Weights of a small image captioner: decoder norm layernorm, adamw at rate 0.00085.
Rows from block 3 of the image encoder of a small image captioner, named by matrix and row number. Rows with one number within an expert belong to one neuron, the router's apart. Each number is 128 + 32 x the weight over its row's rms, rounded and kept within 0 to 255. All counts start at 0. Numbers have three digits each.
Before each expert's rows are labels from the 100 images, of 14976, where the router gives the expert most weight on average: "strongest on" is what is common among them; "patch colour" is the nearest of a few named colours to the mean colour under the peak. Only what is clearly more common there than usual is listed. The data: rendered roads seen from a driver's seat, with toy cars, trees and houses. In brackets: how many of the 100, against the usual share in percent.
# router: router (encoder.blocks.3.mlp.router.weight, 8x192), inputs 64-127
# up: expert up (encoder.blocks.3.mlp.up, 8x192x192), inputs 64-127
# down: expert down (encoder.blocks.3.mlp.down, 8x192x192, transposed), outputs 64-127

# expert 0
strongest on: double yellow line (68 vs 24.3); bends right (60 vs 33.1)
patch colour: grey (61 vs 24.9)
router.0:129110112181121108169158154172156158089132091182176141091119098144102055127149133113124148108064180107121101164169176135125108149119105128096150117099145077104165094106122130110108127143104094
up.0:120140127132124088140128126160127126132128158129182120212125127075129129123141128080128128123128085123130127128058122136179128113136133133122128128122181128129128113106131131128128170121130131
down.0:104125134129128040129098130124129130174176129133121098122137126114055082114116126146128131125099133116135128130132125128115254128092127124126128116131128127128129115129128137128146101129030132
up.1:128128128132129137128128129128227127126058121127128127091128099129128105128127128128159128128074128128127127166131151128088128128117125121128130127128128092127192104163127077128132170014128126
down.1:128132128127114225128131063128128105128109128125128128123128149045124128128128128128128127127245093134095128128128126128255128128128192129128128128128127128128147177128128131132130104128128192
up.2:245122128135123043127128128129105128124132103130145128128128129128124149128132128128128136112171146129137125132127129164126123132122128125127127126234130127128130127139133124128127136209124128
down.2:128128130120130128124088116126147126134109124080128118128129128076128233129118120128131121171069130117126128131126186129129127128137126135124129128125129226127083129130022127127129142115126128
up.3:125127125125122127133133128132063128152137132131129154127129148128125128010130128127122136126131131102154129126131124128171129135126140101119128129000098149083160127120128127126126132134129126
down.3:145109132128158100147128169125128132142126137127122105128127129127119136131128128089127128114255128128124090133208122164101130125208060129129134130148129166128129130127128136255128121128093121
up.4:084138128132108128130131128097111127170128159078127110130130128116184131038026126105127131125214120132128232078134128129130127120135134126140128126129109183127143145113128128126127081137121124
down.4:169110128128123142141128133128139125128126128128129136127122127129127137158124139086131128155200134126127128129127134126105081121090110127131130133131132098131116127154125125125149000127121055
up.5:130131132128130188113126129120126128128122118131131129128127129000129138116129121136137131128131138127135126126129140132126194118127128130121122119120128128138128126136131129126128139128129204
down.5:128128126133128128148120131128133132136127087255131134128128124127126128128124128151134128130118139130128119136127131134124134130126127058128119128128132126128143117123128126127124114128127117
up.6:128057112128128154132049123116129175122128124129125128130129128129127126147127171128157128122124124122119216104117129133128131126128124099128119176148107128129134128161076126124125137089129141
down.6:176128152126128128121031130132128129123084129128123137124126129130131127130123086128128128128139129132128133128127206127128129126130132143129092129134128136133127128126129127255205128126129127
up.7:121129129128131128129127026128129129128127128128119128092128127129130127130125129129128128128128127128124128129131132127054128127128128127126127000128126128129130136129128127128127126126123131
down.7:135128128119130130124127112129130129127128128128130137126128125138133127128128129128127126130127129126128128122127127122128118136128122125126128127162128126127122131142127128122120131129131131
up.8:135129130214128128129124129121127133112131127130130126131128128123137128126132126133128131124129135122129128126130130131123128133110129131128127128131129124130130126142136129123128131127135133
down.8:127128127128126128128128128129129126128128128255128128128128128128126128085131127128128128127130128129128122128127128128131128128119128128129130128127129127154131127129128128128129127127129127
up.9:118123125128120132128128128129128129128175125134125130225132128151126128134135129129133122124128123128130108142122128145202127136126127128128128118133129125128028136127128127125125131130117126
down.9:124128142126127128127110130127126126127255128128127051128129128129131130127127127151126127139128128127129255127129128128128123126108234128101137126128127125130128124129130130128129129129128128

# expert 1
strongest on: line: no line (82 vs 24.8); vehicles: zero (51 vs 12.5)
patch colour: brown (67 vs 34)
router.1:101141124094138109085117186154076077185153156115067121155184154111169123135123108138146088168128109081132150143153111142146086101129123141121196170199132197061074191123103160218110129163084172
up.14:132128120128129127129140129131129131128127128129127145120128129149127124126128134130171138128099140126132125131129128127000128126100128120124128128129162255126134128128115042128128127125134131
down.14:131057124131026128128132128128127128143133130128121130004128128081062129127137129120127131128168125128147100124131132125135128144120128126137127138108133131127000128129127116127126111134129200
up.15:129113111128133128125129128183120127139129128126129129128081133225102165128130128072118133125128128128133126000092124126128135063169128127129026128129127138126128128124125130133127128131123127
down.15:129139255130125130128125123021108129128119111131129127132127129128129131127129127122127016148128124128139128125130127123255114148127143126128127128132131130127127149125142130127127084136074128
up.16:132134128128127126128132126125128107126130128128128128130128128128133128128138081127127111128126128106128129129128127122084128205128130143135128117128128128127125128128127131128128210244099128
down.16:120109128128128123128136137140129124133126131128124128126128095128134128219126182145128173105172127128128128130123128139194125120132121128126132114101128128122134129155128129230048127152126128
up.17:130133122128128129123132023129128128125128131131124132128128139131000122128128128128119128135125128122136140131136128127128122131255128129126127125125129126124126129125128134127128128128129128
down.17:120128134128124121132128123128126123127128129014116125128134129128127122124126122129128128122129128131110126129126119131129138114164136136127139128185127129128129125119134129128135128122129124
up.18:129138129128128127128127128128165128117128128129127128131128126130132122135130130122162110130121127128128255135091128189132125120128127134128128129124129123128128131129128127125127181128129128
down.18:112080086123146129128123128128131128129128141128128103125128131126127117127125128139128164112133128112129109127125128131119130106154128133125139130128104128130132000126129128128128128125128127
up.19:112127127124110168119124128159134125129011128132115128128132127134140127255108133137138131128128127127123067150128255128128128119131128128123130173129125118136128129130127127126130112000128128
down.19:148126128178128128129215128087128041129128128127214127129123127128128133139246105127130094128116128130127142125104128127128127233118128123233126135127123128129124127050128127016128146129138144
up.20:128127128129134128153127128128126127129128125129123129129103130134128200127129128151125128125128138128129120088074127131128177124151129032128128128130127132128091128127128131131135125129076128
down.20:141130128128128129126130130106126130128121050018136128104125129129128141125129127117126111130191126128131128127131127126168129146122124134138123125130163116127089129131130126128126119130128150
up.21:128130128117129127128118139207129255157129129121118126000132143121127103126128135128120130137065128121128137131135122088129121116128128122125133137131117133112128137048104129134127118136255139
down.21:127127130123123125129129122128127131123141133128129131126138125127119124000126125127127134122150134136127128128130073136123130138128135137138128131124127127131126129054132130128126128128121130
up.22:114129128127131136114128031128128097128126096127078109128129128128128136125115127142229157133141125128126123128130130130129128127136079127126129110180071128128129128129126128163139127128073128
down.22:131129130148124129128128072128130122130124127128187255128129125135128141148136153129131103210120129136127123132101131129147127128115106127128129111126132126128123126127128120128134131126127131
up.23:124128128126128128126131136000128128139130125123126127128126129102141127141108128130127125152152106126127129128129127129139128130128127126128129150132128128255128132255128128128128087130152128
down.23:135173127122215164127128127129128138131129127126134124107110128131130128085127129120127128148014197115127132128128124122126128130121125116129119134132117126128116126133123150124128131128127128

# expert 3
strongest on: snowy verge (67 vs 34)
patch colour: grey (55 vs 24.9)
router.3:146129127106125104122078132089113075103126178153121132126103144126136154093126099119155097136108118142109148116175137169100190148119160089177125151044139143129108088123181129125146180191092133
up.0:125132128114129129122127128137000128128123130114128119128127128118035033128115128072128128126121117128126130128128130124132127126131151125128129128128098128128127127000128129214129128131127129
down.0:128129129145128128126139129255127123128127128145135128125128153129136127234143128240126123126129129177128130128117133132129150141255128128131131128123139128129131122152131126128130129129133128
up.1:026129129128119129127130128127136128127124122129019128128128127124127128127128128129135126134124132129128203129126129191123132255128255013128101135127127128127128126125128117126128131127132128
down.1:128129130126126149127124128234127126134069128125128097093131129127121128131127129115069128129129128127129128135129128123130118123148127142000137129136127250128129195128126255132128118129128129
up.2:148128131146128108255120128118136128133128121193139131129128133129130131128147107127126127129000143137150132127132127130122140130125127129129120118126134145123148114129128113124129136135128126
down.2:128131127127128123133120128126134103134090128128118114078128126125120135128127128125128124127153121133137104127123128158126134131130127128130135129137132139130126138095127130139140112128099139
up.3:130128128129128117140127128132128128128128132127133037125128126128128128122128127129129128128128128038122128128127128128128141127128131042126128121128128130128159117129128127133128133126127128
down.3:128128128129128128130135128181128128128060129084144130090127127123128129129133128126126186128128128193128034132115124126127125127128128128128128128125128126130128128128128114128128128128129127
up.4:131123129135097128131159127130120118128128136128133139131129122138136127130130125128124128127140136191124127133042124122131125128128129131130129128127130123123000128111128127127135127127126121
down.4:128125135128123128130125128124126125128127128128122155129141128128126128119137125144129125125127129130148122132127128134000128128127131134128135070129124127127170128128133128130132123188127128
up.5:208096071123116122184126128128134128126120128131132129000126087130044128129140127127125128126014243133129132126131128098121142129129125125162125129118131130128129111128131118124127195132103146
down.5:140204107128108179136210137125132124130120133158150126115098128121121135134129126000128130144129025164129131114128129238069140149130198117191121145170126131145158129125128127133128096105129121
up.6:141132124127128137116132129179122131126132130064128126057126131107064035128122128071131155127113128133140127128106125126128129129152131122130128129126111210055063079062128126137128131130127124
down.6:126130143134127126126133134180121123128126126128133128108132137150148128126141125140127082123128127166136145129120130142124141140151128126139131114126175128166135101145139144143128122133131122
up.7:192121128128130098129124128132128125129127127128130129126127127128128128129137126128111128107131128129141128119126131121128128123128012128126126114127126157127137127133129134138124132139128128
down.7:128138126135127139131255128128130123009133130135132129023127127129128132130129128128135144129126115139126129126120123127119134128125143125130126128122127124128128109128128112127132128125129119
up.8:136133115124136123129122122095143142127137104161227155160116135133138164126153127111131128128117198107126166122201124134124181150127039110167116184126192111164140128155128075095115131132050128
down.8:162166111160128128129127128028130142141129121193129129130128125118128026125116127127133142130122117127121000097125127127133127125043130130127127137125128128245129128128128108123127130107130127
up.9:127128128128129128128126127128126128128128125128129126129128128128130062128128000128129128127126128128128128128127129128132128126129128128128128128128000129128129128128128129128128130128127128
down.9:128128129127128128127128061158129122127126127128128129127128128128128127129126127128025128130131129131128125129128131128129128127204128129129129129128130127130128129128127128130134126128128128

# expert 2
strongest on: snowy verge (99 vs 34)
patch colour: white (78 vs 6.1)
router.2:187125115090154086124143170090115178117169161134174170176079107127145163186158097126097136157119167119147119076115133121160161136138128144140047157164193144169115086128152113151128096055138094
up.14:116127128128128128138128129128128128128128105128129132129128131128128126132128055134139128000128116125141128139128126131136128132129127128133128000128131128128128130128128128128128126128128128
down.14:252018129128128128012127132123128125135127125128129128130000132125130128124127130129127128129129128126128128129000130121139130129128129122122134129134130128109129131144127129129106144136143133
up.15:113186239127124132101135095121047128128128129128102092133131170128141128134129061120120126129147096126131130128130127133180121127157187128149129124129137123135112130099164137123223125131128127
down.15:100156096129120137227129092149127139097115135128131130129119001128138118129123120127132135114127084128126145132128130115125053120126140140140107127129124128125140177126115127002065128128236126
up.16:149128129128128128128127123139152127151126117128120141124126135127113130128127128104129128129085128128126129128129128024048136126106128070128128128128126128133124127131072127132129130128130117
down.16:127128128165128122125131134126115133127128003144128134128129136137111128127139130128127061124128127154044129128128126255132127129159129123120128042141255131131127127128131128124128119156021125
up.17:088123126125123130124127119127153118128121124128000128173128134128128132147128128138162128034151125128146200128115143243134124126131128134129127161129127128135094134146130129125127127128134221
down.17:128130130198123127126128082130113144107121119134131116128128134127023128085184131133128131045110139179075128126128131155123137147156228128110122127128129132128127124131128128122102159129135131
up.18:128128130130128127138255128122128128155128124131132130128127130118129128133128119128130127126122128127121126128094129037128128128123139128127098128129126127134128117128132068128132126127133125
down.18:125128128126127130130127128128129129128128128128122128128128127128128255128124128070128128128223128129134127129128128128124128128128129128126255133127126128128128128128128128128129128134000127
up.19:128128128149129128116130129128042128128129124128129126166128129150229255136187123126128128128135126129130127128127128157193128128127128130128128042129128127128127215127130128133158128128010128
down.19:119135128129125127195129129127128128128125162120128124122187002100134000128118129130128128124130111150131128192129119128127098128123128134128129118128131105127128128127129116129091129128128128
up.20:129131128129129128201130131124124128131131067129129127130126127128173127162140128129128129130128134127128128125031127255149129135130128126127128134128128129000128128125128126128126128129128128
down.20:138127128128133128128133127129130128127000131129141133124123128124128129128124129063129130128127186130123129127131130121000129127126132128107128128134128127130128126130128130127128132128126127
up.21:129128128129128214128128129129128130127129131129130128128128128126123128129129130128126129128122130130128128125128128128128127128128128129128127130128129127129127127128099128127122127127128127
down.21:128128128128127128128131126128128129125128128128128129128128128128128128126128128128128129127127128128128128128127127128128128128128128128130127126128128128129128128127128128128128127128128127
up.22:127128128129128127130008047131067128080128129165129125128133200129128182116196123132128152052128131190150107127128128143127120093128129139128104126128128128128131129129134128127128129159068127
down.22:126128133128131096128124107127133116165128129127127125129132000123128071132127103139128127128130157128133126138032133130163130128082129130127136125073128128128080130051129049128130182119124128
up.23:129127128125118127132128130130134128127119129127125128127128125127159127163134129128128133122126128187128127127058150121130128130128093121128129130129128128128128129255130128121128131128143160
down.23:136128137128126119125119127104125165132125128118129051147130118130166125114203115206124127115130132153128128082131137130164126160011123129147133117128130132128129130181151127128118255131162191